python train.py --encoder_norm_position="pre" --encoder_bias="none" --encoder_qk_norm=false --encoder_layers=8 --eps=1e-08
Rows from block 5 of the audio encoder, named by matrix and row number. Rows with one number belong to one attention dimension. Each number is 50 + 15 x the weight over its row's rms, rounded and kept within 0 to 99. All counts start at 0. After the name is the row's rms in percent of the matrix's.
# v: attention query, key and value (stacked) (encoder.blocks.5.attn.qkv.weight, 768x256, the v third), inputs 0-51
# proj: attention output (encoder.blocks.5.attn.proj.weight, 256x256, transposed), outputs 0-51
v.153 163:50 40 50 76 72 36 50 55 47 56 27 15 66 53 42 42 32 64 69 52 72 40 40 52 59 66 32 65 54 61 58 45 40 45 48 34 62 41 83 35 33 47 48 65 53 46 41 36 52 46 53 67
proj.153 145:46 77 54 56 63 58 49 92 53 75 52 60 27 63 55 34 54 47 37 51 59 32 39 61 30 51 46 58 52 38 40 40 28 34 61 47 42 41 52 53 49 72 38 49 69 55 47 56 32 36 42 48
v.154 076:54 54 77 53 53 65 05 63 57 53 52 40 43 86 44 29 43 67 52 62 59 47 41 37 65 63 37 34 66 62 56 41 74 62 45 85 30 53 64 51 67 74 40 43 47 35 93 59 52 55 68 62
proj.154 072:29 73 67 65 55 81 48 69 23 55 78 66 51 56 26 40 47 56 42 52 71 68 49 74 46 45 52 44 76 40 57 44 50 34 48 80 45 60 51 61 41 56 39 32 35 39 78 84 43 43 47 31
v.155 103:56 79 69 26 46 40 48 41 48 42 47 80 29 47 52 60 50 50 43 52 32 44 62 55 39 45 54 46 30 38 44 56 36 53 51 60 62 46 19 57 52 66 33 43 55 59 62 61 45 60 33 48
proj.155 094:38 33 44 49 39 44 55 05 54 43 29 34 84 27 47 58 43 70 76 59 54 57 39 51 63 69 41 53 46 59 62 67 56 50 46 62 51 70 47 60 46 42 58 62 43 45 54 53 66 68 65 37
v.156 153:50 36 32 71 68 35 57 51 40 59 32 20 64 54 44 54 37 60 81 63 60 39 41 48 66 57 41 59 63 71 47 43 36 42 51 26 51 54 66 41 36 42 48 60 57 42 41 39 41 40 66 66
proj.156 145:47 64 60 54 61 43 33 76 47 71 53 47 20 66 56 37 55 49 46 47 50 29 49 54 31 47 42 59 52 32 43 32 32 31 51 52 54 38 57 43 53 65 42 43 75 54 52 54 33 38 43 57
v.157 131:52 66 52 12 25 53 53 36 64 39 51 75 32 48 69 54 62 42 29 51 32 51 74 56 33 40 71 28 39 40 36 51 42 62 63 60 51 49 28 60 66 47 36 52 54 55 48 55 53 63 48 42
proj.157 121:46 32 34 53 49 45 60 20 59 40 26 35 76 28 56 62 37 68 77 47 51 50 53 37 70 65 64 40 48 76 62 63 59 57 43 55 48 66 47 38 51 46 61 55 49 46 55 43 65 77 61 53
v.158 095:53 18 45 67 63 57 45 60 48 59 42 18 62 48 28 53 36 66 61 46 52 45 35 49 63 55 42 67 70 75 55 39 50 48 40 53 54 41 69 30 33 36 71 67 45 37 56 41 57 41 69 47
proj.158 090:49 64 72 33 53 66 38 82 61 60 56 65 18 62 42 39 56 39 42 41 68 49 54 52 47 26 56 44 51 32 55 28 55 41 52 47 47 53 48 43 59 58 35 24 46 53 50 49 53 12 44 36
v.159 134:40 36 54 90 83 56 38 60 49 62 39 28 63 45 26 49 27 67 56 42 70 49 23 47 60 64 50 75 68 69 46 44 46 43 47 48 43 37 81 34 30 44 51 52 57 43 37 30 45 50 54 66
proj.159 128:46 73 47 44 47 54 51 99 50 69 54 68 31 72 36 49 45 45 24 51 63 41 57 57 43 31 37 48 72 34 40 51 44 53 56 35 50 38 38 54 55 56 41 52 53 45 41 53 41 31 50 48
v.160 099:57 40 86 72 50 60 17 76 54 66 56 50 60 58 43 44 26 53 47 51 51 74 60 36 57 54 36 69 71 43 73 47 56 45 56 73 34 56 66 39 42 69 46 31 27 42 56 51 64 37 58 71
proj.160 115:54 68 70 52 41 27 54 82 25 75 62 50 58 78 47 62 54 69 49 54 45 35 36 53 64 63 29 41 51 47 59 56 10 30 43 45 34 41 54 35 36 70 43 42 39 45 67 54 36 38 69 76
v.161 076:55 26 13 51 45 63 61 45 75 66 43 35 43 30 62 66 75 45 51 59 30 61 45 37 44 47 52 31 49 46 38 56 41 56 45 37 59 59 49 52 52 17 58 82 58 54 20 34 93 52 06 45
proj.161 073:45 23 30 45 35 53 52 33 60 39 45 40 46 35 64 28 73 48 54 36 46 24 47 58 37 73 43 58 42 37 56 45 53 42 38 55 49 52 37 45 44 07 79 88 67 39 34 21 53 43 25 64
v.162 064:40 31 38 58 54 63 60 56 72 29 38 40 67 00 45 59 40 49 33 41 47 73 68 41 60 34 62 33 50 49 26 72 42 64 52 20 54 30 55 55 35 36 51 61 47 57 19 49 88 36 49 50
proj.162 057:62 63 35 48 49 63 49 51 30 38 37 59 47 28 43 52 48 59 26 54 47 40 41 49 61 86 43 51 28 51 43 64 60 51 30 45 45 32 32 38 29 49 53 59 63 45 27 50 48 45 21 58
v.163 054:46 49 15 32 43 67 35 59 40 70 41 68 36 53 52 37 54 60 68 45 60 55 43 69 69 66 40 44 70 48 45 23 62 33 68 58 21 33 23 68 27 76 50 43 44 39 47 63 24 66 45 28
proj.163 052:61 48 52 76 56 62 34 53 39 35 33 49 75 62 40 36 34 43 10 32 44 76 46 59 29 49 58 42 50 73 62 23 58 60 32 88 32 75 46 58 70 61 50 37 70 59 57 55 34 48 26 36
v.164 058:76 33 48 56 51 74 32 34 53 51 45 33 50 35 31 64 40 48 49 52 57 46 38 38 70 51 38 57 38 45 63 56 64 69 50 49 28 49 65 50 72 35 44 38 45 49 63 64 52 51 81 39
proj.164 058:59 57 58 61 42 64 42 76 55 53 50 66 38 21 65 49 60 48 58 79 63 59 38 45 42 56 28 53 53 64 63 51 49 40 50 51 27 60 67 79 57 65 60 34 47 58 76 76 62 24 99 21
v.165 068:50 50 31 53 33 29 73 52 49 59 47 45 37 33 82 28 53 71 62 50 36 44 45 59 35 60 53 44 45 35 37 33 34 59 47 57 68 42 38 43 37 32 48 67 63 58 34 25 46 57 23 47
proj.165 066:45 36 46 56 44 28 90 42 71 47 37 44 64 37 47 51 47 68 37 54 62 63 57 52 54 35 59 31 23 66 31 33 34 54 55 37 59 47 41 60 67 40 43 69 49 60 11 12 63 71 05 50
v.166 058:65 74 60 62 35 45 39 42 45 48 54 56 61 67 41 48 42 50 56 63 52 51 73 65 71 42 31 49 63 39 60 65 62 45 58 16 43 36 64 59 50 64 48 37 38 37 91 66 88 47 64 68
proj.166 056:51 59 44 40 40 36 38 67 48 59 35 22 28 38 47 59 27 54 67 33 74 35 60 24 63 59 33 57 64 53 68 57 36 71 58 45 10 71 57 57 54 73 60 64 51 41 64 78 32 55 66 30
v.167 052:45 34 37 51 30 54 50 57 32 73 78 81 55 32 68 28 52 55 77 53 40 40 65 74 40 75 67 37 64 41 82 34 60 43 54 64 51 24 60 70 51 63 56 64 42 48 32 65 17 66 33 54
proj.167 052:29 75 62 76 77 37 68 41 48 47 36 49 80 68 29 37 66 70 18 22 38 62 44 53 49 31 50 38 33 64 70 37 59 37 49 65 13 57 50 58 29 64 41 50 27 68 59 53 42 65 40 37
v.168 099:50 55 79 66 55 66 29 75 34 64 58 56 80 61 42 52 24 48 44 42 60 89 52 39 66 38 51 68 56 44 67 49 60 53 49 73 23 44 46 46 48 76 42 34 37 39 61 67 54 34 46 76
proj.168 119:53 78 66 43 50 28 48 74 31 78 56 59 58 67 56 57 59 78 73 56 59 41 48 57 59 52 22 56 46 66 68 52 24 42 43 47 30 46 48 28 48 86 29 41 43 55 70 72 27 49 57 72
v.169 079:54 55 99 56 57 54 14 62 56 61 54 42 57 54 51 29 45 44 53 57 44 79 46 58 44 44 67 45 69 47 43 49 70 60 36 51 10 58 68 53 36 66 59 31 34 37 68 47 38 40 53 54
proj.169 086:46 60 57 46 38 30 52 73 36 64 80 47 41 76 48 71 53 42 53 34 52 50 43 40 54 61 42 57 53 56 61 68 40 35 46 44 24 64 66 29 49 96 31 27 28 35 99 51 32 41 90 62
v.170 064:39 28 36 20 34 39 99 68 63 40 22 60 64 37 71 47 67 49 44 61 44 60 50 43 38 40 61 41 40 65 55 60 35 36 44 44 54 35 24 44 51 29 76 74 58 47 09 31 73 32 30 51
proj.170 061:56 45 17 66 60 67 72 55 74 48 61 35 38 59 74 43 42 60 41 57 51 60 47 61 49 47 43 54 60 38 59 26 70 28 30 45 52 52 36 34 31 24 45 57 58 37 37 37 73 67 01 56
v.171 062:57 44 40 52 36 37 81 48 55 64 42 63 36 25 57 42 46 45 61 47 33 48 43 59 36 35 58 26 42 49 56 52 45 40 41 67 53 51 53 55 67 45 54 57 40 52 00 28 47 59 20 59
proj.171 065:43 32 32 53 59 54 59 35 60 42 50 38 36 25 53 58 66 61 38 38 42 47 38 51 68 54 74 39 32 46 39 62 61 52 43 19 68 40 28 29 58 25 48 80 66 69 27 24 49 49 07 85
v.172 064:57 22 61 87 79 48 21 56 75 57 71 35 65 48 41 45 47 31 62 34 50 34 50 52 65 53 76 69 40 56 34 60 45 76 43 32 16 39 58 44 56 36 43 46 41 61 70 69 53 62 67 55
proj.172 062:44 41 69 44 68 24 00 61 57 60 51 73 52 26 34 56 52 35 72 65 66 34 66 63 30 34 47 53 41 46 55 82 41 62 48 47 57 36 31 69 73 73 75 51 84 51 80 57 58 58 87 25
v.173 066:38 67 39 51 64 61 28 37 29 62 71 54 31 71 59 57 24 63 76 53 68 35 52 37 53 35 30 61 48 48 60 61 62 65 62 67 48 36 53 32 56 74 27 50 47 26 72 75 04 63 75 61
proj.173 062:34 49 61 67 63 48 21 60 59 34 61 54 69 57 38 65 44 42 41 56 38 72 68 51 71 37 40 74 62 44 23 72 60 69 51 36 45 59 35 45 55 63 39 30 41 40 63 72 57 34 67 13
v.174 058:31 52 51 45 43 61 82 60 53 37 49 56 54 08 39 66 64 43 57 72 58 40 40 53 55 54 66 31 63 37 57 55 58 47 58 24 43 53 41 73 67 39 28 81 37 41 23 38 74 31 54 59
proj.174 058:55 54 26 31 43 57 82 31 50 54 41 63 39 31 59 40 48 59 37 59 36 54 41 75 59 54 53 27 33 65 79 67 70 29 73 60 94 48 54 58 64 41 56 58 44 59 13 29 78 42 37 39
v.175 067:57 34 40 66 50 71 37 41 64 52 50 13 85 57 41 56 27 58 75 49 71 40 50 46 51 62 55 70 70 57 46 59 59 73 28 17 14 39 82 38 62 54 46 30 46 54 47 34 76 60 60 55
proj.175 060:60 91 74 62 54 49 39 57 40 43 68 79 32 47 61 71 52 24 50 49 38 44 63 70 12 30 52 44 51 41 50 62 58 53 62 71 61 69 64 50 62 56 37 56 60 32 85 63 31 39 76 52
v.176 055:44 18 57 45 36 50 44 50 52 49 39 65 64 42 34 42 38 62 41 34 39 42 56 64 74 52 26 60 38 55 44 48 56 56 39 57 53 61 69 56 59 25 68 46 48 39 52 48 89 66 75 41
proj.176 057:51 50 47 66 70 69 44 63 60 45 57 40 39 78 38 42 63 54 46 53 30 36 35 58 35 68 42 57 76 30 64 39 70 31 45 15 49 52 43 26 64 35 74 53 56 59 83 65 51 67 51 54
v.177 075:49 22 59 71 56 42 39 41 51 49 60 43 72 38 16 57 44 38 43 31 54 57 54 45 57 34 81 60 61 41 65 35 67 50 55 68 17 53 69 42 59 50 64 42 28 56 56 41 51 31 38 64
proj.177 073:35 26 36 45 54 27 65 25 53 45 59 45 63 43 57 44 41 43 59 59 68 31 41 49 39 62 38 44 16 83 31 45 37 45 45 37 58 43 27 64 42 22 73 48 37 31 14 54 57 73 62 39
v.178 054:37 25 59 24 44 67 48 45 46 52 28 37 64 43 49 55 36 63 22 43 60 60 68 47 54 47 76 43 51 42 78 30 39 54 34 57 53 65 25 33 56 54 48 30 47 70 26 42 32 30 38 66
proj.178 054:42 55 30 51 25 37 25 20 48 47 49 36 41 24 89 54 36 61 45 62 44 29 57 51 56 56 38 61 10 36 40 79 26 54 41 54 63 72 25 55 62 25 48 78 45 49 66 62 66 57 48 38
v.179 067:40 68 44 52 27 52 30 43 59 42 46 40 66 81 55 30 82 66 70 56 46 35 31 59 37 72 23 30 41 64 26 29 51 55 39 18 49 35 46 41 37 61 55 42 44 55 55 64 61 62 57 52
proj.179 062:52 50 80 51 54 53 45 69 35 60 57 44 52 74 28 44 62 26 76 31 53 60 56 59 53 55 47 60 73 35 45 57 23 59 69 30 28 34 66 25 51 69 34 56 32 49 72 55 39 32 67 35
v.180 056:40 74 32 25 67 51 71 68 43 61 29 73 42 55 59 40 38 24 37 41 49 65 49 43 36 27 48 66 37 49 11 44 63 55 57 15 55 44 37 72 37 49 61 50 55 57 50 12 62 48 43 48
proj.180 052:42 61 64 56 56 67 41 54 16 29 63 63 33 73 72 51 46 82 43 74 49 41 44 27 50 69 24 63 25 45 76 53 36 62 63 71 51 68 45 55 71 25 43 53 49 38 32 64 64 72 50 62
v.181 063:39 62 57 34 20 44 40 59 27 22 64 41 49 55 69 57 69 43 71 56 47 73 56 59 63 43 42 27 23 58 34 38 39 47 54 06 56 45 41 56 63 56 59 27 52 68 55 22 33 41 78 50
proj.181 061:56 39 67 35 59 58 17 50 63 75 46 41 56 42 83 29 37 31 58 32 29 42 56 67 40 48 43 34 63 53 40 45 51 65 51 67 59 42 64 27 37 64 40 57 43 47 58 65 16 52 61 48
v.182 056:54 57 65 71 51 53 13 38 42 50 51 52 75 60 70 32 68 45 60 33 45 50 37 31 38 63 56 30 53 65 32 22 53 34 68 53 41 29 60 41 45 63 56 36 39 40 61 69 46 38 37 52
proj.182 051:41 50 67 59 55 35 86 58 70 46 29 45 51 29 58 58 49 49 53 44 75 63 69 63 40 55 45 64 75 41 71 63 27 53 53 32 35 50 75 74 36 60 51 39 47 31 51 47 65 27 69 24
v.183 062:51 39 39 53 62 57 59 45 59 44 51 47 53 36 56 54 46 44 51 60 48 72 47 61 74 56 23 63 59 44 66 64 46 44 27 36 49 60 57 58 67 47 63 47 29 25 55 48 57 52 42 40
proj.183 059:67 55 48 51 60 49 36 61 41 66 69 70 47 59 29 15 64 49 74 47 71 48 26 63 48 70 69 42 55 67 41 09 65 25 59 53 48 34 58 45 30 54 72 56 43 55 30 51 31 70 05 56
v.184 085:48 52 51 56 50 54 55 48 58 36 37 63 67 67 64 67 60 57 56 72 61 64 38 45 43 48 46 32 53 72 20 46 39 30 49 02 43 54 49 42 54 75 53 51 29 60 65 34 49 52 62 53
proj.184 073:35 43 84 60 52 72 09 57 45 49 64 26 38 63 41 46 53 62 71 58 53 68 57 55 54 51 33 63 74 36 67 49 51 54 47 57 41 47 61 34 31 74 49 30 60 50 66 66 28 53 55 54
v.185 069:58 50 40 36 41 41 55 52 42 44 45 50 69 53 67 38 47 49 84 56 49 43 38 69 60 59 45 48 53 62 45 48 40 50 59 22 47 31 52 53 54 66 58 40 32 38 78 60 43 51 75 35
proj.185 065:46 80 75 65 65 45 52 52 57 60 70 29 54 59 47 39 36 70 54 44 48 52 28 39 37 62 61 65 71 40 55 53 58 65 49 37 31 29 58 45 40 87 52 33 58 53 59 34 42 21 80 63
v.186 066:50 45 50 50 43 42 53 52 67 59 48 21 73 41 53 51 47 58 49 58 22 33 52 36 35 47 69 43 38 61 59 66 58 57 71 82 27 71 66 27 49 27 27 34 59 48 55 68 43 62 37 47
proj.186 059:44 51 37 45 52 73 71 31 51 37 42 37 58 36 54 45 50 18 56 57 65 31 30 57 50 57 65 54 41 18 24 61 56 65 62 07 41 24 38 66 55 54 68 58 33 60 37 59 64 38 58 27
v.187 061:49 78 61 38 56 53 32 63 41 39 71 21 68 78 28 49 48 82 56 47 26 41 52 62 68 51 40 47 46 45 65 57 44 45 39 40 42 66 48 51 77 75 48 30 49 69 56 53 72 59 88 38
proj.187 058:28 34 63 50 41 59 39 64 64 52 79 62 63 42 73 42 38 47 31 60 68 55 54 51 55 59 84 53 52 42 26 65 67 69 45 41 21 56 55 68 38 37 74 39 35 62 42 80 12 41 52 24
v.188 050:66 53 54 29 34 72 62 61 55 39 61 28 49 71 66 53 38 63 39 38 32 46 40 62 36 46 46 51 56 57 50 67 39 52 55 15 51 62 27 34 55 54 42 68 66 61 51 60 67 48 59 54
proj.188 052:34 20 58 58 60 33 45 51 45 41 65 73 37 31 64 35 45 60 58 72 53 51 36 47 50 61 60 72 57 61 47 39 69 64 65 65 31 44 55 40 52 40 61 65 38 68 33 82 17 41 55 39
v.189 086:60 83 39 61 66 48 66 60 51 56 52 61 07 67 51 44 43 51 59 37 50 55 40 61 21 40 58 58 58 27 50 37 56 54 61 71 80 25 53 66 49 57 47 50 51 40 33 58 38 41 32 55
proj.189 073:50 56 50 34 45 37 61 61 52 40 30 72 65 43 40 60 36 46 37 50 42 64 71 38 64 52 46 48 36 57 62 75 31 52 53 66 60 55 41 60 60 47 41 33 42 44 17 54 63 45 45 63
v.190 083:54 73 41 57 60 51 65 56 66 46 43 62 37 61 23 32 28 50 31 42 60 58 59 61 29 52 71 63 54 14 47 56 42 59 56 61 49 48 63 58 53 46 34 68 74 51 36 56 54 49 35 54
proj.190 072:59 50 23 27 54 35 92 65 47 34 43 50 66 35 56 67 48 57 50 66 62 65 53 43 41 44 49 31 58 46 54 47 56 49 68 58 61 62 32 53 40 34 39 47 43 59 30 36 71 56 46 69
v.191 074:41 84 53 39 67 58 48 38 45 43 57 59 37 39 25 44 47 31 26 28 53 36 56 40 37 51 64 69 61 30 41 39 40 40 58 65 65 36 62 57 49 54 53 53 74 52 23 37 48 38 41 39
proj.191 067:62 14 25 27 53 39 68 43 61 51 67 62 61 56 51 79 48 58 35 52 57 73 49 59 44 47 35 48 29 52 67 47 65 65 59 83 59 83 24 50 40 29 63 60 30 39 17 29 44 38 55 46
v.192 076:50 51 99 62 51 49 61 41 43 52 56 58 13 44 49 73 58 43 33 29 38 64 46 61 46 54 66 52 49 31 58 82 71 72 41 77 57 44 61 55 68 50 45 28 65 36 50 66 38 66 48 27
proj.192 073:41 59 22 48 63 56 60 43 67 52 20 57 45 66 51 38 49 23 55 47 60 36 43 41 33 33 46 44 57 40 24 59 43 62 63 34 76 59 46 46 51 42 57 85 59 59 25 31 40 21 29 30
v.193 081:39 75 38 70 59 73 48 49 65 59 49 56 52 61 38 52 46 23 43 17 52 43 48 41 55 38 51 50 65 18 54 76 70 57 54 51 28 51 62 54 58 48 30 44 51 38 46 62 49 39 45 30
proj.193 087:57 55 21 57 53 70 56 44 59 45 21 50 24 63 48 48 52 23 60 56 50 29 49 38 36 45 67 37 45 21 38 49 64 61 69 70 69 60 49 58 68 35 45 88 57 47 30 48 41 53 19 40
v.194 097:59 47 11 59 42 31 52 61 45 53 39 46 60 71 70 38 65 41 53 66 49 64 38 44 72 50 27 43 44 56 25 45 29 36 47 20 53 39 56 56 41 45 60 55 36 45 58 40 59 46 62 55
proj.194 089:52 39 94 45 40 67 23 37 49 59 53 54 69 52 55 52 49 78 48 49 60 59 36 56 82 56 33 38 34 61 62 43 73 35 45 24 39 53 49 23 55 53 57 38 40 57 73 83 50 52 76 60
v.195 097:58 49 72 55 47 73 31 43 50 45 47 69 42 35 39 66 35 47 23 45 38 52 63 48 43 44 67 61 60 20 69 62 50 63 52 84 33 61 44 39 71 46 25 36 59 57 58 83 34 53 54 40
proj.195 105:49 61 10 49 51 40 83 62 58 42 37 46 35 61 46 40 56 43 44 47 48 39 43 49 43 51 56 55 76 55 44 59 31 58 42 36 71 46 50 53 61 20 52 69 63 45 30 39 56 38 29 44
v.196 085:56 58 79 59 36 64 62 47 42 39 63 58 49 49 38 63 36 47 28 58 35 34 43 54 46 39 64 60 52 42 73 74 60 48 43 77 41 54 34 47 55 46 34 44 82 53 38 71 23 63 35 41
proj.196 083:51 49 00 64 37 48 57 48 69 42 32 51 31 69 41 47 68 13 60 50 41 36 51 50 41 46 44 61 54 38 46 54 51 48 61 54 55 50 54 64 51 40 51 52 58 42 44 22 45 37 14 35
v.197 098:59 64 54 65 45 71 38 55 54 47 55 51 66 44 39 69 37 39 19 48 42 36 66 45 42 28 51 51 64 24 62 78 58 69 48 69 34 54 60 41 75 40 17 39 75 55 46 74 29 36 65 43
proj.197 102:51 62 30 50 53 39 88 58 63 58 24 46 40 35 50 34 51 20 49 54 40 34 39 44 33 42 77 44 70 55 37 60 43 54 55 50 60 33 51 64 48 28 53 62 68 49 34 40 51 41 13 39
v.198 068:43 35 30 59 55 46 56 45 58 54 44 53 71 74 60 43 37 56 56 65 72 57 33 50 55 64 47 39 58 73 23 34 71 52 48 05 44 23 49 39 38 55 72 48 36 40 60 37 73 53 63 51
proj.198 072:63 56 74 24 38 49 13 65 36 70 42 75 39 48 63 58 62 52 55 64 54 67 44 62 50 67 65 35 32 76 70 30 55 44 49 88 47 51 32 44 47 55 46 45 35 63 61 41 50 65 70 63
v.199 118:53 44 12 49 55 47 62 52 45 60 45 35 64 43 44 51 48 56 60 59 58 53 44 60 56 67 38 43 43 73 38 32 41 30 44 00 58 47 42 55 47 53 82 66 32 42 44 28 59 55 51 46
proj.199 114:50 53 85 54 41 58 25 41 27 45 81 61 60 41 54 55 38 68 44 34 56 65 58 47 58 48 33 58 32 56 69 43 59 41 42 44 21 51 63 38 45 60 63 39 59 51 67 68 30 61 68 69
v.200 076:49 56 59 56 45 63 40 37 54 53 49 47 56 37 56 73 64 62 32 67 29 36 49 38 59 55 55 49 46 56 69 68 43 56 63 82 40 73 47 42 65 32 15 54 62 49 47 60 35 44 56 47
proj.200 074:56 75 32 44 39 64 61 57 57 58 44 33 35 72 43 39 58 35 61 42 36 39 35 43 43 62 59 58 64 47 48 58 58 68 37 64 66 50 63 45 43 25 50 50 68 44 23 24 60 27 40 41
v.201 107:56 38 15 63 64 52 67 51 52 54 45 47 54 60 49 39 42 40 53 59 52 71 32 67 66 46 49 55 50 54 33 23 35 38 51 00 64 40 47 51 50 57 78 59 30 42 61 33 75 40 44 60
proj.201 096:45 44 82 62 45 48 23 43 26 35 74 43 64 56 54 50 48 74 67 43 56 60 55 38 70 55 37 42 44 63 66 44 64 47 57 47 20 70 66 32 58 74 74 39 55 47 60 68 34 55 69 51
v.202 094:61 48 19 49 45 43 62 59 47 50 43 50 79 51 67 51 67 60 64 61 58 52 51 49 62 48 46 42 62 75 40 24 43 48 56 00 57 39 50 50 32 59 62 38 40 45 65 27 54 57 47 48
proj.202 089:52 45 83 55 49 62 30 38 37 66 76 71 68 42 34 45 47 83 46 48 52 62 55 48 71 57 27 40 46 63 40 35 64 56 49 48 31 57 43 26 58 63 64 24 35 50 69 82 40 70 74 59
v.203 098:36 48 46 46 57 37 61 57 46 48 55 63 45 63 65 26 60 54 44 77 64 51 51 57 58 57 45 38 44 80 25 23 32 21 39 41 79 47 48 65 33 58 70 56 34 51 64 29 61 49 52 50
proj.203 102:39 38 88 48 43 65 19 43 39 43 59 59 62 53 42 60 39 66 70 45 60 62 61 46 67 64 33 61 36 53 63 47 55 43 49 51 22 57 50 34 49 72 58 39 49 40 87 73 59 58 68 76
v.204 124:45 40 09 62 44 39 61 60 58 39 41 34 53 62 51 33 54 53 57 47 51 61 41 60 70 58 35 43 47 59 29 38 47 36 43 17 64 35 41 57 34 53 69 53 23 58 58 44 72 58 51 56
proj.204 111:53 55 83 53 47 60 10 43 46 54 73 67 51 43 50 54 53 78 54 38 44 60 53 55 73 48 38 42 36 60 46 38 70 45 45 47 38 62 53 21 59 62 71 26 61 54 70 77 45 60 81 63
v.205 096:45 66 86 55 56 53 39 54 37 56 56 65 34 52 52 68 52 52 34 55 46 61 56 47 46 50 55 48 46 34 78 62 61 64 55 99 52 61 59 53 64 39 29 32 59 59 62 82 30 46 58 45
proj.205 091:54 68 00 62 56 49 70 57 65 45 14 50 33 54 38 58 37 20 69 63 50 31 40 57 38 44 75 52 79 40 39 64 44 65 52 46 69 46 45 62 51 23 52 64 58 37 38 36 53 44 45 50
v.206 130:40 37 10 48 46 38 68 45 42 47 49 39 65 60 57 44 55 58 55 56 59 57 47 57 58 57 34 43 55 62 40 43 45 37 54 10 57 42 55 50 49 42 74 63 33 52 54 38 74 54 53 54
proj.206 118:49 46 88 43 45 72 12 37 33 56 68 60 66 58 46 43 38 67 57 35 44 54 44 54 59 50 45 46 36 67 44 32 62 51 49 44 43 53 49 25 59 75 57 36 46 60 81 80 43 66 73 67
v.207 118:53 54 05 55 49 50 65 58 45 57 41 47 59 60 53 42 58 46 50 51 53 68 50 41 72 42 28 58 54 42 28 44 54 46 54 01 45 40 44 49 57 38 75 52 23 45 59 53 77 40 75 37
proj.207 099:56 44 89 48 51 62 15 57 49 63 51 62 44 46 48 33 52 65 51 39 51 40 55 34 59 56 46 58 51 56 42 32 62 59 45 49 41 53 51 35 54 59 69 52 67 68 73 73 33 50 68 48
v.208 094:32 32 67 42 45 45 69 34 61 58 36 41 28 23 72 42 55 48 72 64 50 42 42 75 37 72 66 58 32 56 43 35 31 28 42 62 59 45 38 73 29 45 58 43 53 37 45 32 54 69 52 59
proj.208 109:64 75 68 58 58 27 42 68 35 80 75 75 61 75 47 63 45 78 55 50 54 50 46 53 49 56 37 49 58 57 68 53 29 56 59 59 27 63 57 35 44 72 33 14 40 54 69 74 35 43 60 76
v.209 057:56 56 71 43 59 41 46 45 13 33 48 66 39 54 37 72 61 44 57 46 59 53 48 57 75 41 27 36 48 31 81 36 37 38 40 39 55 50 47 51 46 51 31 37 48 70 80 72 41 50 48 61
proj.209 064:60 29 53 70 70 64 50 79 65 64 44 31 48 30 32 55 35 20 74 47 36 55 63 62 59 58 72 52 76 48 30 48 51 46 39 34 45 31 71 56 63 46 46 59 48 31 24 13 73 44 41 34
v.210 073:53 53 43 61 62 36 54 50 71 30 51 40 44 50 54 29 50 47 67 39 72 45 51 57 36 73 64 65 54 54 38 35 55 27 57 39 75 24 64 59 30 62 70 42 28 50 59 35 69 74 46 37
proj.210 087:39 46 67 62 39 55 38 56 38 54 69 62 54 59 48 55 37 60 51 54 48 49 51 47 52 56 30 43 73 39 51 61 43 57 49 40 31 65 38 24 60 73 42 30 42 64 72 64 44 49 75 79
v.211 060:53 76 43 75 35 57 23 35 43 49 52 63 54 79 64 49 51 38 73 45 42 41 65 55 51 45 28 53 43 07 61 67 67 42 59 68 47 71 80 47 68 52 14 49 50 67 41 67 47 51 39 37
proj.211 060:62 40 50 38 61 70 56 37 46 55 59 52 52 37 46 41 57 40 43 42 64 70 34 47 65 31 51 42 58 55 48 48 31 42 37 41 47 44 55 67 65 59 70 49 68 46 55 55 41 67 59 49
v.212 123:52 46 47 39 48 38 65 53 66 49 25 19 47 32 58 29 48 63 80 66 59 23 40 66 35 66 67 58 57 73 52 48 28 30 40 25 48 30 41 51 44 52 26 59 76 42 35 32 32 50 37 58
proj.212 132:53 73 69 59 62 27 35 83 37 84 57 62 43 58 50 44 43 67 47 54 55 31 45 48 40 54 40 50 62 50 71 61 35 33 44 74 36 52 46 40 39 78 28 40 61 40 51 66 35 39 56 71
v.213 070:39 44 69 35 63 53 48 40 57 50 50 38 61 50 63 40 49 37 59 30 37 48 61 43 35 61 66 35 51 47 32 24 46 33 40 41 60 48 56 59 26 44 68 37 24 51 88 20 82 62 54 56
proj.213 071:45 22 50 52 51 54 37 79 45 62 68 71 68 35 68 47 45 48 48 53 41 48 49 44 54 62 48 39 57 45 45 35 44 45 51 44 17 45 31 59 51 51 70 43 23 60 65 47 53 37 40 69
v.214 060:65 48 58 42 73 56 64 52 66 31 34 54 46 33 47 56 60 26 38 49 47 41 49 67 58 55 65 46 56 46 47 55 41 52 51 69 77 35 53 26 35 06 79 64 37 49 81 78 68 50 52 43
proj.214 064:34 48 61 23 39 62 62 48 79 51 28 55 36 21 54 46 73 14 45 66 62 56 54 31 31 33 66 46 42 39 21 52 57 43 61 45 38 26 32 71 33 55 59 56 46 66 47 25 61 60 45 54
v.215 056:42 19 53 62 61 51 51 44 76 52 54 29 55 37 59 37 63 57 32 41 37 54 73 46 48 48 71 46 63 51 34 52 60 59 64 42 37 73 35 28 49 38 84 35 29 35 74 19 72 41 51 58
proj.215 062:66 43 59 43 26 41 79 49 48 30 33 44 39 36 83 54 54 45 56 70 61 55 33 59 36 58 46 60 51 61 27 49 47 53 34 70 56 59 47 41 61 37 46 62 40 68 76 34 54 71 53 40